{"model": "class-conditioned image flow-matching model", "dataset": "larger renderings of crowded toy scenes", "train_examples": 45211, "image_size": 32, "horizontal_flip": false, "conditioning": "class", "arch": "dit", "objective": "flow_matching", "cond_dim": 128, "targets": ["light from"], "num_classes": 4, "cond_dropout": 0.2, "logit_normal_time": false, "norm": "rmsnorm", "hidden_act": "gelu_tanh", "mlp_ratio": 4, "head_dim": 48, "fused_qkv": false, "qk_norm": false, "inner_norm": false, "patch_size": [4, 4], "layers": 6, "width": 256, "positions": "learned", "optimizer": "adamw", "learning_rate": 0.00082, "beta1": 0.9, "beta2": 0.999, "eps": 1e-10, "max_grad_norm": 5.0, "max_steps": 16000, "batch_size": 256, "epochs": 90.6, "lr_schedule": "linear", "final_lr_fraction": 0.01, "warmup_steps": 480, "weight_decay": 0.0}
Rows from block 3 of a small class-conditioned image flow-matching model, named by matrix and row number. Rows with one number belong to one neuron. Each number is 128 + 32 x the weight over its row's rms, rounded and kept within 0 to 255. All counts start at 0.
After each neuron's rows are labels from the 100 images, of 14848 (inputs lightly noised), where the neuron reaches its highest value: "top examples" is what is common among them. Only what is clearly more common there than usual is listed. The data: larger renderings of crowded toy scenes.
# fc1: MLP up (model.blocks.3.mlp.fc1.weight, 1024x256), inputs 0-51
# fc2: MLP down (model.blocks.3.mlp.fc2.weight, 256x1024, transposed), outputs 0-51

fc1.697 [102 153 109 167 180 131 127 153 109  62 158  86  83  45 103 102 138 128 151 122 123 150 166 175 145 140 142 184 128 143 190 162 174  86 146 120 158 157  94 205 124 112 143 138 141 104 150 128 140 117 134 127]
fc2.697 [ 93 152 142 137  97 174 144 119  59  57 113 168  76 139 136  85 116 130  71 104 127  72  77 122 129 147  91  82 144 101 138 121  98 169 124 151 118 170 173 139 163  93 159 123  83 127 110 189  95  87 157 117]
top examples: light from behind the camera

fc1.35 [130 110 151 121 148 120 142 195 115 159 148 129 118 133 111 142 118 142 158 122 104 146  97  95  96 142 102 127 133 178 132 119 215 143 158 169  99 106 100  86 154  96 172 189 173 105 160 185  65 103 130  92]
fc2.35 [111 116 117 175 147 122 121 115 108 137 146  76  67 122 161  98 168 142 135 142 108 138 158 117 157 144 106 112  91 142 152  93 134 130 134 142 109  95 174 137 195  91 140 108 145 135 121  76 182 139  79 114]
top examples: yellow object; its colour: yellow

fc1.396 [147 162  94 163  85 129 142 104  92 134 144  97 147  70 156 155 124 109  76 127 155 144  81  92 142 149 138 150 114 175 135 197 105 122  57 109 120 120 173 167 143 103 117  91  93 177  89 100 157 141 130 113]
fc2.396 [156 145 162 104 173 115 119 119 129  96 148  79 177  83 119 108 120 106 110  83 145 144 106 125 132  99 137 152  88 174 151 148  93  94 151 128  83 142 170 146  76 152 131 131  17 134 105 179 135 158  93 111]
top examples: light from behind the camera

fc1.711 [ 95  90 140  80  98 100 122 105 129 174 157 129 141 181  88 161 150 169 153  80  99 122 186 118 160  97  84 118  91 167  91 119 128  97 197 139 138  91 140 177 142 139 158 122  87 153 122 183 133 124 104 102]
fc2.711 [107 132 114 184 128 121 112 121 105 153 123 166 150  85 124 144 196  73 113 185 109 136  59 135 109 133 148 155 107 193 106 107 118 142 144 133 131 163 130  86 195 164 125 105 132  92  57  94  97 138  80  80]
top examples: yellow object

fc1.512 [128 176 122  60 134  86  99  93 157 135 123 133 109 118  94 118 153 140  71 107 138 124 113 112 143  91  71 112 140 108  60 106 125 109 100  93 156 153 108 121 145 129  97 122 116 128 107  95  84 134 100 126]
fc2.512 [128  81 114 118 162 125 126 128 135  72 163 111  87 128 102  77 117 136 152 117 139 134 189 144 147 170 113 175  72 105 161 152  95 148 129  74  59 130 119 132 129  92 154 137 135 154 190  53  59 123 175  41]
top examples: light from behind the camera

fc1.465 [175 192 134 140 139 110 151 123  94 122 131 132  83 147 114 139 130 118 134 113  79 170 169  99 168 175  99 165 170 116 134 145 160 118 120 144  77 122 186 124 157 142  64 144 128 112 161 104 105 131  74 161]
fc2.465 [ 77 135  79 123  67 111 132  99 158 112 151 166 111 172 108 108 143  96 101 176 133 126  77 137 144 121 173  76 175 145 125  87 152 111  75 110 144  86 151 151  76 192 137 135 131 143 126 108 134 165 137  83]
top examples: yellow object; its colour: yellow

fc1.45 [130 133 134 147 123 124 180  77 141 124 101 114 132 158 101 133  94 114 128 148  45  98  95 116 148 122 134 135 150 125 151 207 119 150 103 122 106 186 124 178 145 137 208 204 132 154 132 124 165 159 142  93]
fc2.45 [126 129 156 130 149  98 170  57 142 101 142 159  58 155  90 117  37 164 159 117 112 111  75 145 118  92 146 159 112 124 124 100 158 121 137  74  86 167  86 123 128 158 147 148 122 194 143 132 125  71 137  91]
top examples: yellow object; its colour: yellow

fc1.262 [ 85 143 106 128 108 111 151  68 173 189 125 127 162 130 143 123 128 184  89 148  89 147 177  81 138 135 108  82 129 130  98 144 101 120 106 137 170 180 143  99 121  70 115 116 128 159 130  90 151 145 194 123]
fc2.262 [ 70 139 154 104 136 128 127 182 129 118 172 164  87 108 138  70 129 108 135 139 127 162  96 214  86 118 112  97  83 151  98 158 147 127  61 113 103 146 158 116  83 108 131 139 121 134 138 229 132 124 109 100]
top examples: light from behind the camera

fc1.256 [149  97 119 159 128 135 152  78 104 132 126 119 144 101 136 120 143 117 113 104 103 125  96 137 148  75 121 120 165  64 145 118 191 143 153 133 135 117 153 146 120  63 161 133 122 187 105 180 159 157 171 168]
fc2.256 [104 142  94 120 142 160 162 127 115 161 179 106  80 147 180 173 144 136 118 106 145 142 157  80 133 175 100 129 128 123 116 121  45 174 157 118 122  83 147 151 113  65 114 125 114 101  69  84 140 165 118 119]
top examples: yellow object

fc1.111 [122 114 162 145  99  96 111 116 161  79 117 122 156  88 131  88 154 114 192 148  61 137 125 131 123 124 125 140 143 122 140 156 193  98 125 129 169 172 143 107 160 128 179 115 113  76 136 107 156 134  87 109]
fc2.111 [ 77 157 120  93 137 128 174 149 136 106  93 157 120 116 196 152 114 136 194 118  98 106 132 151 104 148 166 130 120  91 167  95 137 130  86  76 146 151  81 217 144 147 157  94 134  89 101 121 180 107 139  81]
top examples: yellow object; its colour: yellow